Weights of a small CTC image transcriber: norm layernorm, 4.5 epochs.
Rows from block 6, named by matrix and row number. Rows with one number belong to one neuron. Each number is 128 + 24 x the weight over the matrix's rms, rounded and kept within 0 to 255. All counts start at 0.
# fc1: MLP up (model.blocks.6.mlp.fc1.weight, 1920x320), inputs 80-159
# fc2: MLP down (model.blocks.6.mlp.fc2.weight, 320x1920, transposed), outputs 80-159
fc1.884 [ 83 130 100 123  93 168 108 131 155 103 123 147 153 196 114 154 189 117 130 132 136 138 100 117 113 164 178 171 131 112 105 110 108 135 145 113 103 128 167 104 122 111 109 133 150 127 146 109 136 169 142 111 118 136 103 105 115  81 126 148 116  71 141 119 125 117  96 124 134 141 100 116 154  91 152 125 152 108 162 161]
fc2.884 [133 190 162 165  99 160 119 159 128 126 178  95 131 105 132 126  97 121 142 130 132 128 120 102 154 130 163 126 109 142 132 107 136 123  94  90 103 185 160 123 116 138 120 121  95 137 111 119 123 149 100  78 120 134 124 161 157 147 137 144 105 119 125 133 119 158 144  77 138 105 175  86 113  85 138  81 103  85 115 141]
fc1.885 [116 109 127 148 122 144 170 121 169  96 133  84 143 126 137 114 140  87 126 148 155 103 100 175 135 114 156 101 152 133 146  84 100 128 122 131  98 143 142 124 118 156  75 145 122 137 152 150 121 137 152 126 151 149 119 130 115 129 126 117 146 154 165 152 109 119 107 152 142 110 117 129 152 156 159 132 120 138 103 132]
fc2.885 [131 102 160 143 168 126 108 104 141 119 128 128 150 119  85 122 153 141  85 172 152 123 120 120 153 141 137 113 136 145 131 132 150 180 152 119 109 126  99 131 125 136 171  94 130 126 141  92 150 170 101 109 152 103 142 115 134 143 110 151  88 117 142 140 140 107 106  90 135  86 101 162 163 128 108 112 130 122 137  92]
fc1.886 [145 154 108 103 130 115 111  95 149 128  99 143  88 130 116 116 110  97 147 152 147 117 128 191 145 116 147 139 113 165 110 142  14 173 129 126 135 131 107 149 133 147 151  66 111 172  66 118 107 136 204 185 133 100 137 130  67 147 162 133  88 111 103 136  95 155  97  94 106 127 156 149 139 150 101  90 116 138 143 112]
fc2.886 [122 120 109 152 125 135 145 119 146 128 124  92 122 112 145 165 123 105 160 149 113 109 152 120 147 109 122 151 106 100 183 105 114  83 156 179 138  79 152 131 119 152 178 125 109 175 144 127 147 187 138 110 146 165 103  88 124 134 133 163 107 102  94  92  85 184 135 137 116 160 103 151 128 140 174 130 136 165  85 129]
fc1.887 [116 143 127 133 126  97 149 119 126 135 111 103 137 171 135 125 104 145 111 114 157  99  61 134 115  99  96 129 144  87 119 141 125 146 106 139 124 161 109 116 111 152 164 124 100 116 117 126  90 155 134 118 150 134 154 113 187 168 124 125 139 112 102 139 130 115 130 138 145 138 126 132 133 162  92 161 134 111 125 121]
fc2.887 [130 107 106 124 120 120 125 154 127  89 117  97 145 106 108 143 119 106 163  89 112 137 129 156 121 120  93 160 140 160 116 149 133 136  89  93 140 116 112 100 101 130 143 142 134 109 117 166 106 143 107  93 137 190 168 124 134 141  85 121 141 116  90 156  97  78 116 107 130 140  88 151 134  93 120 102 115  79 107 125]
fc1.888 [153 122 152 137 101 119 135 127 124 135 150 132 113 149 128 179 171 105 127 164 126 139 117 141 123 153 136 156 133 157 126 116 155 138  89 117 173 112 125 124 157 118 143 142 126 137 188 144 148 156 139 107 101  82 149  83  85 132 152 135 181 120 154 125 141 163 107 143  99 112 112 121 109 115 159 130 116 151 119 120]
fc2.888 [155 128 150 105 145 128 134 160 119 146 150 135 139 129 101 129 124 114 102 124 133 148 163 169 112 140 175 126 123 100  94  86 150 162 194 129 135 157 129 150 139 116 128  86 136 100 150 125 127 165 144 161 138 135 161 122 103 154 127 120 172 148 132 118 141 161 144 118 106 137  82 135 152 121 119 106 119 122 155  96]
fc1.889 [126 112 122 163 154 110 107 108 140 135  81 124 148 189 140 122 119 105 108 114  99 132 114  96 125 148 124 174 135 118 135 110 108 114 161 111 114 136 138 111 107 163 118 167 103 129 145 132  92  83 134 118 124 120 124 100 113 136 155 131 132 167 114 112 122 114 133 136 130 161 144 132 115  89  99 120 152 148 131 173]
fc2.889 [103  93 151  86 128 126 163 136 162 132 123 124 128 158 123 125 156 176 104 150 109 118 116 134 160 137 117 112 121 131 125 138 145 160 139 139 124 115  88 151 172 106 160 122 117 129 139 120 155  99 152 131 137 106  67 119 150 156 141 102 129 158 137 104 184 126 134 136 183  98 152 142 137 104  31 126 146 129 155 126]
fc1.890 [ 96 152 122 115 108 117 147  85 142 115  91 130 124 112 160 135 107 113  75 157 131 119  96 159 143 141 152 129 148 131  89 127 122 142 160 116 144 107 144 148 120 130 166 115 147 161  99 164 114 104 167 105 186 139 130 112 134 131 124 101 136 139 180  97 137 144  91 114 162 130 143 109 139 142 128 137 118 123 162 146]
fc2.890 [154 153 126 122 103 151 129  82 159 116 113  45 147 116  93 102  95  99 124 123 127 126 174 155 133 177 143 130 125 129 168 127 110 117 140 129  98 121  98 129 137 136 118 157 120 108 113 160 106 121 130 120 152 192 194 131  64 125  98 118 126  85 127 162 139 115 122  83 135 121 152 138 149 134 116 115 117  84 150 150]
fc1.891 [144 147 109 146 130  91  78  98 158 141  94 124 130 124 125 121 115 162 154 150 124 123 125 131 113 149 131 103 126 107 135  92 147 115 130 128 141 155 101 137 122 113 114 102 134 126 130 196 127 160 165  74 134 102 147 147 152  85 128 141 126  95 101 151 101 144 145  92 143 102 135  90 122 103 104 153  88 110 166 145]
fc2.891 [110 126 123 130 174 136 105  97 128 114 111 112 149  99 146 130 109 130 155 122 126 118 163 171  95 140 103 104 111 135 115 149 165 162 159 126 111 155  78 117 140 100 131 119 151 155 151 157 117 128 140 127 133 154 153 153 127 123 106 128 117 123 103 169 126 119 137 131 101  99  99 130 159 131 150 107 135 102 157 116]
fc1.892 [124 136 110 115 137 128 123 121 121  79 157 127 138 106 130 142  99 117 154 160 133 135  93 161 136 126 144 146 115 152 135  92 158 151 159 137 138 178 128 158 121  97  77 137 121 106 136 144 135 109 150 123 140 134 159  92 125 136 128  97 123 151 107 104 116 137  99 116 145 103 151 124 182 135 107 126 124 115 150 188]
fc2.892 [136  81 120 108 135 172 135 113 134 107 120 134 129 107  95 135 132 145 130 179 139 119 105 149 129 135 160 128 132 102 100 151 134 163 159 116 134 126 129 126 118 113 170  74 118 144 140  98 113 115 141 115 151 109 167  90 152 131 100 123 121 154 150 132 133  99 123 129 173 147 103 167 139 135 147 110 115 135 168 120]
fc1.893 [132  93 140 129 120 143 125 157 137 112 137 104 135 158 120  89 186 129 151 114 127 124 121 129 134  74 125 121 118 132 129 163 181 147 123 163  99 158 158 113 164 185 130 110 106 117  95 100 175  90  87 155  99 116 106 126  97 121 140 133 158 181 122 147 151  79 145  89  89 150 120 117 112 143 123 132 144  87 135 135]
fc2.893 [158 162 119 147 116 146 136 163 132 130 101  98 134 184 124 149 135 141  91 120  78 145 119 113 154  90 130 107 125 136  93 103 131 144 132 149 140 142 178 155 134 175 126  98 144  69 130 108  97 116 159 162  88 173 106 102 167 116 160 131 123 148 113 154 173 156 106 144 139 121 102 127 105  91 110 140 115 102 125 144]
fc1.894 [ 85 142  49 105 104  93 113 103 145 125 114 165 110 110 146 144 164  80  97 153 141 127 156 127 103 174 140 157 166 106 145 141  96 122 150 129 105 145 136 112  89 110 137 170 169 158 135 137 115 121 129  91 152 146 129 141 112 126 144 114 116 119  96 132 123 121  95 124 120 130 152 116 113 130 126 132 121  70 140 156]
fc2.894 [142 143 118  95 114 109 132  98 151 105 141  60 160 132 123  86 108  43 128 139 116 163  98 156 117 104 157  94 117 160 155 153  92  95 134 121 145 153 119  95 127 141  81 144 103 132 111 132  99 155 107  99 123 159 205 151  70 102 181 117 118 107 146 145 107 119  96  94 152 152 149 107 133 115 147  95 124 122 140 115]
fc1.895 [122  96 155 123 116  98 101 106 149 110  95 112 116 124 141 165 145  83 121 133 155  91 152  86 140 143 114 107  81 103 145 108 158 100 137  97 118 128  98 181 144 130 105 136 130 104 129 177 131 111 116 130 142 141 149 133  93 118 137 145 127 132  94  94  95  74 152 136 133 113 115 148 119 119  86 148 152 127 125  79]
fc2.895 [133 144 136 140 141 116 125 144 118 167  82  98 112 126  97 140 159 128 112 191 118 118 140 101 139 144 143 111 108 183 129 104 158 156  98  68 110 118 175 115  99 118 110 150 128 124 154 125 163 129 137 127  94  97 149 150 192 185 137 142 135 150 104 117 152 107  78 138 126 107  73 122 130 142 144 146 103 156 165 158]
fc1.896 [123 155 166 195 110 115 118 109 145  94 119 139  92 151 160 143 105 143 142 115 159 150 135 108 153 123 124 108 122 102 119 164  93 142 175 156 142 170 149 139 159 180 129 149  95 123 166 161 110 151 113 122 132 144 169 148 103  98 112 133 117 120 124 155  95 113 112 122 109 116 129 133 124 124 117 119 121 106 132 135]
fc2.896 [119 151 151 129 137 172  99 107 148 137 147 102 123 180 104 143 126 123 130 120  86 101 134  79 119 121 146 157  97 118 140 136 127 146 155 142 100 110 119 119 115 150 142 116 117 155 169 177 150 128 145 104 143 119  89 144 181 146 134 127 110 123 109 103 139 114 191 110 125 118  65 137 144 131  99 111 143 126 137 131]
fc1.897 [108 123  95 111 122 157 126  95 124 103 171 138 106 110 116 137 102 114 118  95 167  96 159 150 129 144 128 169 100 123 145 152 114 117 118 131 128 114 138 153 135 136 160 134 125 109 139 145 114  96 150 153 145 112 104 116 144 148 126 138 141  95 111  87 100 136 101 111 106 137 133 135 211 143 120 143 135 137 115 167]
fc2.897 [122 156 121 110 133 142 165 120 134 130 142  81 133 148 131 135 147 146 123 159 119 135 103  66 130 122 177 130  96 112 107 126 171 150 119 155 162 135 137 118 135 149 168  88 135 137 175 139 112 135 110 122 111  98  91 103 156 135 136 174 118 140 120 133 148 134 147 100 144 114 127 155 115 105 128  95 112 134 104 111]
fc1.898 [146 151 113 148 133 135 176 102 145 121 153 151 104 145 149 161 143 132 139 141 123  96 118 149 120 130 108 143 132 141 104 132 163 135 108 109 106 110 147 146 127 122 125 139 182 151 132 120 171 100 137 145  73 133 109  90 161 123 153 128 133  66 107 117 131 144 119 140 105 145 150 132 147 114 136 149 139 139 174 106]
fc2.898 [137 150 138 117 122 151 154 145 108 155 115 158 136 139  83 126 191 158  92 134 158  84 136  92 122 132 146 155 111 138 124 160 161 160 140 118 137 115 134 132  86 129 147 115 131 126 126 139 143 160  76 147 132  88 142 105 124 103 134 171 153 154 138  56 115  90 118 127 144 117 139 102  95 124 160 119 110 147 119 122]
fc1.899 [176 123 130 166 110 111 142 137 133 125 150 179 110 152 117 105 146  86 137 141 145 149 115 117 129 161 104 103 105 139 162 155 157  92 154 118  90 117 181 131 147 108 123  88 176 134 170 144 117 156 146 113 135 103 128  95 137 124 144 102 100  81 103 132 100 112  95 107 106 112 112 153  93  79 107 140  96 100 103  67]
fc2.899 [126 110  94 119 103 122 136 134 145 107 109 105 154  90 156  88 143 102 126 138  96 139 143 118 110 133 158 144 131 166 119 103 108 146 128  93 156 148 142 157  83 130 101 172 164 105 132 130 166 109 141 119 117 137 136 132 135 154 134 111 162 158 122 109 152 116  90 106 117  55  85 171  86 129 170  89 114 104 162 136]
fc1.900 [138  83  72 133 139 137 119 179 117 101 135 103 115 150 123 139 138 151 145 132 105  85 105 142 132 112 147 123 123 150 141  98 131 149 162 177 139 142 114 162 139 102 115 142 128 106 113  81  93 119 136 100 133 151 110 168 120 142 139 126 157 145 135 114 152 108 142 119 112 128 105 142  97 120 132 175 141 111 137 101]
fc2.900 [ 93 140 110 135 122 154 120 174 114  82 117 157 139 144  93 162 120 126  98 112 137 116 137  90 132  85 140 147 174 164 126 140 136 156 122  99  82 119 165 128 166 126 117 131 126  92 137 111 141 124 159 101 132 113 113 121 148  99 138 113 126 104 138 123 163 153 157 141 149 104 116 125 110 120  92 110 122  90 123  86]
fc1.901 [ 97 140 148 122 114 105 145  89 139 125 139 119 116 154 100 151  60 116 132 113 119 163 140 132 148 150 101 137 141 110 167 121 100 135 170 134 132 118 170 108 128 147 100 144 140 203 189 166 122 152 155 116 128 140 178 126 118 104 125 106 115 114 156 139 104 129 148  91 108 116 162 182 173 144  96 107 127  99 119 172]
fc2.901 [ 91 115 174 141 145 131 121 163 137 108 183 152 114 133 119 112 142 134 147  91 109 127 129 141  91 123 179 145  88 144 114 128 104 100 118 111 183 160 138 191 122 129 133 133 132 160 124 178 162 144 154 126 148 126 112 159 184 125 112 139 133 148 161 140 114  92 135 120 144  92 111 130 159 102 132 115 143 158 153 172]
fc1.902 [120 127 106 130 113  97 150 119 131  81  92 125 117 143 116 115 156 149 133 119 170 140 150 115 124 105 104 141 132 153 145 158  93 146 153 171 107 111  89 130 121 146 195 118  98 118 136 155 134 126 153 145  96 164 142 153 136 150 149 131  89 125 142 159 101 175 139 148 115  58 190 115  87 123 155 110 126 154 142 161]
fc2.902 [108  97 126 162 144 136 151 128 141 113 115 132 153 105 122 125 130 115  98 111 103 155  95  91 134  94 111 120 114 112 129 117 125 147 113 138 167 115 159  96 124 159 122  79 163 161 176 128 128 179 109 119 135 112 137 110 128 110 106 163 133 117 115 131 122 142  90  99 115 136 125 173 129 119 117 126 127 148 139  93]
fc1.903 [166 127 130 107  97 123 102 111  95  80 176 105  96 173  75 129 145 111 147 123 153 123 153 136 149 141 154 137 126  99 155 135 119 112 148 125 136 152 130 143 145 111 130 135 158 109  68  92 123  58 163 123 113  83 140 111 111 156 142 124 105  89 131 157 130 154 160 156 129  66 109 137 116 143 121 108 174 157  98 126]
fc2.903 [144 105 119 144 118 135 165 126 156 142  98 122 111 135 101 120 117 104 122 126 103 151 131 115 100 133 121 140  78  96  96 110 124 136 171 180  96 128 112  99 136 104 122  88  79 140 137 113 112 168 126 102 154  85 123 146 175 114 141 133 122  96 133 162 128 110 153 105 132 126 113 158 141 107 132 117 139 106 134 101]
fc1.904 [158 146 129 122 115 118 128 138 140  75  97 144  91 150 124 109 146 157 114 172 124 130 126  88 138 118 165 106 145  94 133 126 131 141  95 152 122 161 110 137 129 137 112 104 136 106 156 138  90 147 152 110 151 129 127 104 127 122 127 175 174 151 122 114 152  71 201 124 113 132 129 100 137 124 100 129 142 114 154  94]
fc2.904 [123 140  99 125 139 120 119 143 126 121  78 126  98  77 115  86 118 155 139 139 142 132 145 108 132 141 124 125 112 147 127 103 123 151 121  91 106 175 149 163 108 149 134 146 144  81 135 116 129 145 157 113 122 134 133 131 134 101 132 131 122 162 129 148 138 141 104 143 122 122  77 137 133 101 144 116 111 141 170 128]
fc1.905 [111 124  94  66 145 157 127 157 108  93 167 143  84 136 134 110 179 158  94  94 111  84  88 170 162 112 106 138 112 113 143  91 150 184 149  87 124 181  91 145 113 135 136 119 159 143 174 128  81 107 133 132 117 106 158 101 144 136 133 109 107 178  73 107  80 110 136 124 128 131 124 127 147 135 144 136 104 121 136 123]
fc2.905 [124  83 136 135 133 115 139 126 139 157 132 121 112 103  84 124 169 157 136 144 121  88 147 106 146 116 146 161 128 141 156 136 137 152 139 132 119 119 123 176 147 141 163 109 111 166 175 145 151 172 118 103 132  99 103 107 128 112 136 120 149 127  87  90 115 136 174 106 104 139 125 130 147  89 124 153 136 169 101 103]
fc1.906 [157  78 120 134 158  91 147 107 161 109 149 120 105 156  83 115 187 141 127 128 126 106  85 177 116  75 119 116 157 139 131 134 130 119 116 135 105 125 185 123 132 145 123 136 137 126 174 139 125 136 133 160 110  88 125 128 161 120 144 121 111  95 136 133 118 125 140 135  94 143 135 125  99 121 120 124 177 106 134  87]
fc2.906 [104 119 146 113 106 130 102 105 127 122 140 155 142  91 109 108 179 106 110 162  99 120 105 167 104 146 137 140 117 152 118 121 119 125 149 122 154 130 176 140  89 152 173 139 115 146 104 134 147 112  65  99 115 122 174 119 187 108 103 152 155 140 162 118 125 123  65 114 148 106  92 138 132 138 127 110 100 184 140 161]
fc1.907 [125 146  77 139 124 129  87 148 168 108 162 129 102 176 104 106 113 159 129 131 196 111 111 108 132 112 140 150 106  96 139 159 131 114 135 111 168 116 164 156 139  74  79 142  84 131 140 127 104 156 114 136 120 133 114 118 132 103 118 115 106 117 101 147 161 125 116 136  79 145 139  74 113  88 155 179 144 115 125 151]
fc2.907 [140 170 132 172 131 147 103 162 109 124 133 141 129 153 144 136 129 181 145 125 113 144 159 128 154 134 134 119 160 111 154 127 147 103 125  89  87 131 111 113 160 133 169 127  96 132 140 171 123 111 128  97 119 116 110 135 158 148  93 146 118 107 128 160 105 133 133  84 142 124 118  72  87 158  75 135 113  76 121  88]
fc1.908 [103 136  96 117 107 131 114 124 155 116 131 153 135 122 170 142 140 130 146 148 132 124 130 150 120 141 118 103 122 186 117 123 148 176 145 109 118  52 141 136 154 153 141 147 171 139 127 127 145 100 152 160 152 108 105 105 150 112  78 126 144 127  98 121  91 127 116 102  71 103 135 116 169 123  68 172 161  91 145 165]
fc2.908 [ 96 192 125 147 135 118  85 114 125  83  96 106 159 117 105 109 124 132 168 143 114 159 120 114 137 144 112 145 138 170 133 142  85 109  87 130 101 159 133 156 142  97 128 151 121 108 128 139 100 148 153 126 116 132  98 119 187  85 138 127 132 130 143 143 144  98 144 100  94  82 119 127 115  89 125 133 142 102 105 144]
fc1.909 [149  84 117 113 126 191 125 124  88 152  99 129 134  88 128 117 163 150 126 145 156  92 121 170 141 128 125 148 131 154 136 130 163 119 131 119 120 129 124 126 125 136 109 150 130 107 136  93 105 153 151 123 131 143 137 162  82 166 118 131 107 115 120 103 135 168 138 121 164  67 104 149  83  92  90 113  91 142  88 156]
fc2.909 [157 118 124 127 144 115 166 144 191 114 155 119 127 121 130 146 129 147 133 130 127 124 124  51 110  99 127 128  95 122 109  88 111 130 133 125 119 146 149 158 166 153 130 105 123 170 132 136 109 139 141 102 139 114 119 126 142 101 134 161  98 109 131 120 132 122 129 118 112 128 156  94 138 138 147 128 128 160 106 130]
fc1.910 [158 173 117 133 143 164 137 113 137 126  75 134 125 162 110 104  92 104 131 131 148 130 100 139 130 117 129 137 116 163 105 177 116 159 101 103 193 112  99 166 138 163 142 106 174 160 137 142 139 119 139 125 133 104 134 169  78 123 146 144 115 150 152 157 121 112 138 155 130  85 121 144 150 109 107 125 127 102 124  85]
fc2.910 [144 160 164 122 155 123 154 117 132 124 116  98 113 132 120 119 148 139 121 136 168 105 136 102  84 137 110 154 104 116 176 102 103 119 174 135 103  96 136 179 158 133 127 147 105 100 113 168 132 160 163 141 154 127  89 117 146 134 131 173 113 117 133 107 118 146 105  98  97 127 106 144 101 179 153 134 158 130  80 124]
fc1.911 [109 121  94 191 120 117 119 115 147 128 126 178 141 112 140 127 105 135 110 141 153 100  98 125 122 102 164 126 118 123 137 156  92 135 118 177 141  98 149 127 130 166 123 127 186 143 135 123 104 127 107 112 124 137 116 138 131  87 130 111 101 150 109 154 129 145 186 123 116 159  79 139 146 141 193 141 128 104 147 108]
fc2.911 [ 90 142 123 163 175 162  81 110 121 106 126 122 128 125 191 178 125 136 157 141 113 134 118 107 119 118  64 164 127 132 114 159 167 126 103 136 119 142 151 134  93 104 186 116 152  94 159 160 115 154 162 131 121 174 107 129 160 118 132 115 144 122 101 128 126 152 170 125 124 154  62 177 160  92  94 124 113  87 111  59]
fc1.912 [138 139 127 111 114  92 106  86 119 129 132 153 180 152 133 114 152  40 175 164 133 133  95 144 167 126 114 150 140 149 153 112 196  99 137 141 133 168 161 131  84  91 142 118 162 110 140  89 148 143 132 103 136 159 156 138 124 139 140 133 153 134 142 101  87 102  69 145 131 124 111 135 162 124 117 127 130 110 117 138]
fc2.912 [177 142 122 147 106 154 177 169 153 142 114 106 119 120 137 111 213 124 123 161 109  94 151 110 103 132 173 123 120  59 109 114 107 177 132 146 147 115 176  81 114 182 160 110 125 160 142  75 106  96  96 130 116  70 161 115 134 125 146 124 138 159 121  70 152  86 114 160 146 120 100 161 145  96 128 117 133 143 140 126]
fc1.913 [ 98 141 109 137 138 133 123 143 124 150 128 150 129 167 109 165 164 140 107 156 100 112 144 164 143 144 123 127 129 160 159 124 121 105 145 133 109 126 102 171  85  92 136 124 115 132 109 122 140 120 143 127 122  93 122 179 111 164 171 111 119 140 123 133 126 132 157  95 124 117 117 138  94 103 106  99 128 121 153 153]
fc2.913 [145 127 117 128 113 115  98 106 144 124 150 143 101 122 138 151 106  94 114 135  97 141 151 131 160 117 139 146 132 102 107 102 129 124 145 173 139 130 146 121 167 105 168 100 121 113 150 108 144 123 152  83 138 106 152 107 116 146 143 110 124 149  98 123 111 161 193 107 136 113 113 101 145 128  71 159 117 140 120 124]
fc1.914 [ 80 129 116 135 139 135 107 184 140 134 104 118 115 131 106 141 104 143 123 118 132 136 126 123 152 139 156 112 130 109 111 142 138 148 109  98 126 125 127 104 115 158 121  91 125  88 107 149 112 130 177 143 107 132 123 114  85 144  93 153 152  75 142 127  99 132  93 135 134 116 172 100 159  95 127  99 112 109 157 164]
fc2.914 [148 148 120 139 118 143  95 117 149 104 154 123 150 116 116  77  76  73 146 111 111 137 134 119 122 109 119 145 159 176 143 133  98 121  93 121 129 166 127 135 122 133 104 180  90 113  99 135 130 122  95 128 139 148 127 134 103 118 154 107 152  88 125 115 103  72 132  75 133  94 130 134 132 137 128  86 131 116  82 128]
fc1.915 [131 134 140 155  98 139 101 146 174  96 141 123 138 135  97 132  98 140 101 137 132 119 117 107 130 114 131 143  95 132 110 199 109 154 136 166 123 107 134 118  91 132 171  88 178 142 162 176 134 149 123 117 149 161 187 136 117 119 144  91 118 159 148 150 149 132 131 117  97 131 158 146 138 123 151 194 114 163 113 124]
fc2.915 [106 146 170 134 157 176  92 145 109 116 125 133 152 179 119 112 147  94 122 141 119  91 145 135 106 139  77 117 141  84 110 111 121 107 147  97 122 152 134 135 126 125 166 136 141  64 135 160  92 162 157 131 129 134 127 139 167 105 143  75 146 160 154 112 125 137 152 125 113 168 129 133 137  91 123 144 135 104 118  79]
fc1.916 [153  91 118 153 131 129 108 127 138  97 171  88  69 140  68 126 132 162 135 160 115 109 113 132  77 143 123 151 111 100 154 136 106 128 124 123 141 119 119 149  99 116  99 142 120  63 160 159 144 111 148  91 141 116 111 143  86 169 112 137 129 114  96 106 141 125 126 114 142 137  98 125  89 163 152 144 149 163 134 100]
fc2.916 [143 138 133 148 140 183 134 118 126  90 150 162 123 121 119 130 117 142 107 151 147 115 147 118 112 128 116 123 153 135  86  93 127 114 184 121 124 103 119 165 157 129 126 107 115 116 156 123 109 133 159  90 113 111 129 159 120 141 141 109 120  97 133 114 130 145 158 124 163 142 142 130 101 124  88 120 130 163 131  96]
fc1.917 [105 123 121 125  84 161 146 133 140 132 134 158  67 136 105 115  97 111 130 145 123  98 131 124 113 135 123 116 158 141 136 134 110  96 139 108 125 123 115 107 143 164 137 156 164 102 108 130 157 100 131 161 140  78 115 138 115 118 130  92 158 116 139 175 126  84 126 139 127 110  68 164  84 126  96 167 134 145 125 161]
fc2.917 [137 120 166 125 134 123 162 133 147 105 125 115 130 154  98 154 150 205  96 130 115 115 125 115 149 182 117 157 109 106  80 105 114 132 149 120  83 123 147 186 116 171 126 146 123 114 124 139 109 149 153 117  98 152  97 117 137 151 108 153 119 104 157 161 141 109 103 118 140  63 161 140 116 126  93 137 130 120 158 146]
fc1.918 [156 163 131 159 135 161 100 139 179  98 135 143 108 140 109 128 113 122  97 137 149 110 113 101 128 126 146 158  84 126  97 135 129 117 156 114 127 127 132 144 151 118 189 142 134 138 169 124 113 152 117 162 119 136 146 124 123 105 155 115 141  89 116 141 148 140 140 126 114 119 120  98 111 142 136 146 129 174  97 123]
fc2.918 [124 150 150 141 145 141 146 150 118 142 138 107 139 130  80 141 119 134 154 120 182 148 141 150 109 142 107 130 123  85 103 101 122 145 144 122 129 152 101 105 119  91 131 145 114  86 130 153 100 129 132 133 139 127 148 147 146 100 147 116 149 125 167 117 100 152 124 100 121 113 149 129  98 112 120 142 126  85 148  99]
fc1.919 [131 165 143 126 115 152 130 124 154 109 121 106 154 133 109 101  94 115 121 113 149 150 186 113 118 148 164 115 159 139 153 147 143 123 117 118 118  79 153  81 135 137 144 135 105 121 151 107 100 133 156 113  96 122 101 117 119 132  64 118  89 172 145 120 109 113 114 110 144 126 138 103 113 137 124 124 149  90 133 119]
fc2.919 [137 167 156 119 120 174 154 136 104 141 139 146 140 155 144 106 140 180  93 138 155  78 126  59 161 114 140 162 121 138 128 123 112 164 167 124  77 117 147 133 137 142 121 150 122 181 114 161  94 124 119 140 159 120 110 146 150 143 144 150  91 119 127 112 136 102 106 124 151 150 141 129 131 148 127  87 129  82 111 124]
fc1.920 [122 142 122 133  87  77 117 143 161  95 103 113 144 127 148 108 167 119 150 118 167 119 155 112 132 150 102 128 110 109 125 132 130 115 130 111 113 117 107 144 135 126 129  89  91 149 117 144 120 129 114 142 136 137 150 119 119  97  78 113 128  92 142 124 110 151 106  88 127  89 132 141 118 135 141 107 110 102  85  81]
fc2.920 [154 123 160 125 125 102 133 116 173 139 133 111 178 132 118 142 134 104 121 164 119 120 123  97 121 107 112 110  94 160 124 129 153  99 128 125 112 143 163 135 100 124 122  90 108 121 109 127 132 111 150 135  97 125 159 138 141 141 149 177 150 148 134 170 150 109 127 137 108 138  99 179 126  92 130 120 143 134 142 150]
fc1.921 [122 171 111 109 143 119 109 111 103 118  80 141 129 126 107 111 134  98 123 165 155 133  89 121 135 118 135 158 124 128 123 114 112 167 138 110 118 142 146 166 131 100 140 132 110 102 127 155 152 162 134 112 144 118  71 101 147 128 113 133 143 110 149 105 129 116  59 142 115 165 143  80 168 112 153 172 101 136 134 124]
fc2.921 [139 110 137 144 173 150 112 128 155 119 174 142 132 139 154 140 105  88 130 104 120 173 166 186 123 116 160 103  97 140 107 100 125 157 158 139 165 132 134 148 109 138 135 122 110 140 125 111 132 112 140 101  98 166  95 139 114 179 118 201 103 120 101 154  77  95 200 137 112 157 136 103 143 150 101  96 127 141 132 149]
fc1.922 [113 141 157 156 102 147 132 128 127 109 138 130 103 119  94 146 102 117 135 172 136 176 116  84 107 127  97  64 124 134 131 111 123  92 127 127 120 143 161 145 149 183 154 168 208 163  83 121 120 159 115 156 107 160 119 134  85 162 105 112 184 192 141 123 122 107 150  97 147 148  71 157 121 133  95 109 112 127 119 151]
fc2.922 [132 144 150 151 159 164 119 115 143  44 125  56  89 134  96  86 114 162  89 154  90 104 136 118 151 147 118 158 149 116 140 109 118  93 145 115  77 133 126 191 161 157 116 142  96 134 123 131  85 146 135 126 130 173 117 154 112 137  56 157 128  80 112 134 137 125 141  97  96 100 125  70 148 108  83 170 179  96 146 144]
fc1.923 [125 132 126  93 158 111 151 122 119 124 142 163 112 133 117 100 136 107  96 115 133 138 113 161 120 142 151 106 143 135 178 134 104 139 180 137  97  84 121 106 140 171 174 111 153 131 129 126 181 167 119  97 125 147 126  80 160 130 161 135 135 101 131  82 112 110 121 140 123 146 117 134 129 131 163 119 130 133 152 141]
fc2.923 [127  99 134 118 156 145 137 122 105 114 116 135 145  91 137 123 119 109 148 147 135 168 116 120 126 131 125  92 128 118 110 108 169 142 155 133 136 128 176 109 163 160 146 148 116 148 130  89 137 163 114 110 152 152 115 137  87 119 144 120 120  98 118 114  91 133 145 135 120 120 100  84 145 128 103  75 147 115 130 132]
fc1.924 [137  86 119  94 128 136 166 177 108 134 176 122 140  51 102 153 196 106  99 125 101 141 134 172 130 139  92 105 144 130 125 132 121 121 142 116  99 156 103 123 116 104 119 149 152 191 106 127 161 142 112 108 177 117 136 140  76 165 133 137 114 132 162 125 126 144 129 176 101 140 111 132 109  88 117 126 132 118 133 144]
fc2.924 [126  77 115 127 116 118  87 137 118 154 128 113  92 101  97 109 140 105 155 119 136 125 172 155 142 143 147 141 141 124 161 132  88 122 165 151 112 119 154 131 154 136 148 130 106 130 134 129 132 123 174 136 179  93 130  92 135 110 149  93 131 130  80  87 121 143 165 184 122 130  84 166 169 114 104 110 135 139 146 112]
fc1.925 [101 158 107 133  99 127  98 108 108 105 123 134 100 131 152 161 120 142 140 109  96 140 154 119 108 117 107 118 155 101 156 149 124 116 134 113  74 147 129 160 136 157 112 144  83 114 127 143 130 115 138 142 110 105 120 135 140 103  76 154 111 105 123 112 105 118 147 108 117  88 140 118  94 118 140 110  77 141 117 107]
fc2.925 [102 138 136 144 189 132 119 112 109 154 132 119 145 153 135 156 130 156 124 145 128 131 168 135 130 153 108 119 122 124 126 148 144 140 105 122 120 123 109 149 112 127 150 127 130 136 148 195 168 118 154  82 126 118 134 148 143 105 139 154 116 143 153 187 112  99 113  58 152 110 112 136 143 134 128 150 158 126 153 175]
fc1.926 [111 111 102 115 105 126 139 174 114  53  97 119 110 151 159 134  62 104 140 144 141 117 122 106 126 156 119 143  90  78 105 143 155 131 140 109 144 165 147 139 167 149 137 109 114 111 118 117  77 113 125 117 167  99 122 126  98 143 104 120  98 112 131 141  94 117  96 131 162  87 158 167 112  76 126 122 139 147 122 180]
fc2.926 [142  77 123 149 156 138 152 117 137 116 143 142 135 142 111 161 143 171  92 173 148 152 121  92 128  95 124 120 112 118  70  90 135 123 160 113 123 100 105 130 140 149 137  99 114 131 130 171 171 122 139  86 123 108 114 141 127 104  99 156 108 153 120 134 149 134  90 128 174 121 164 126  96 124 122 172 146 113 157 116]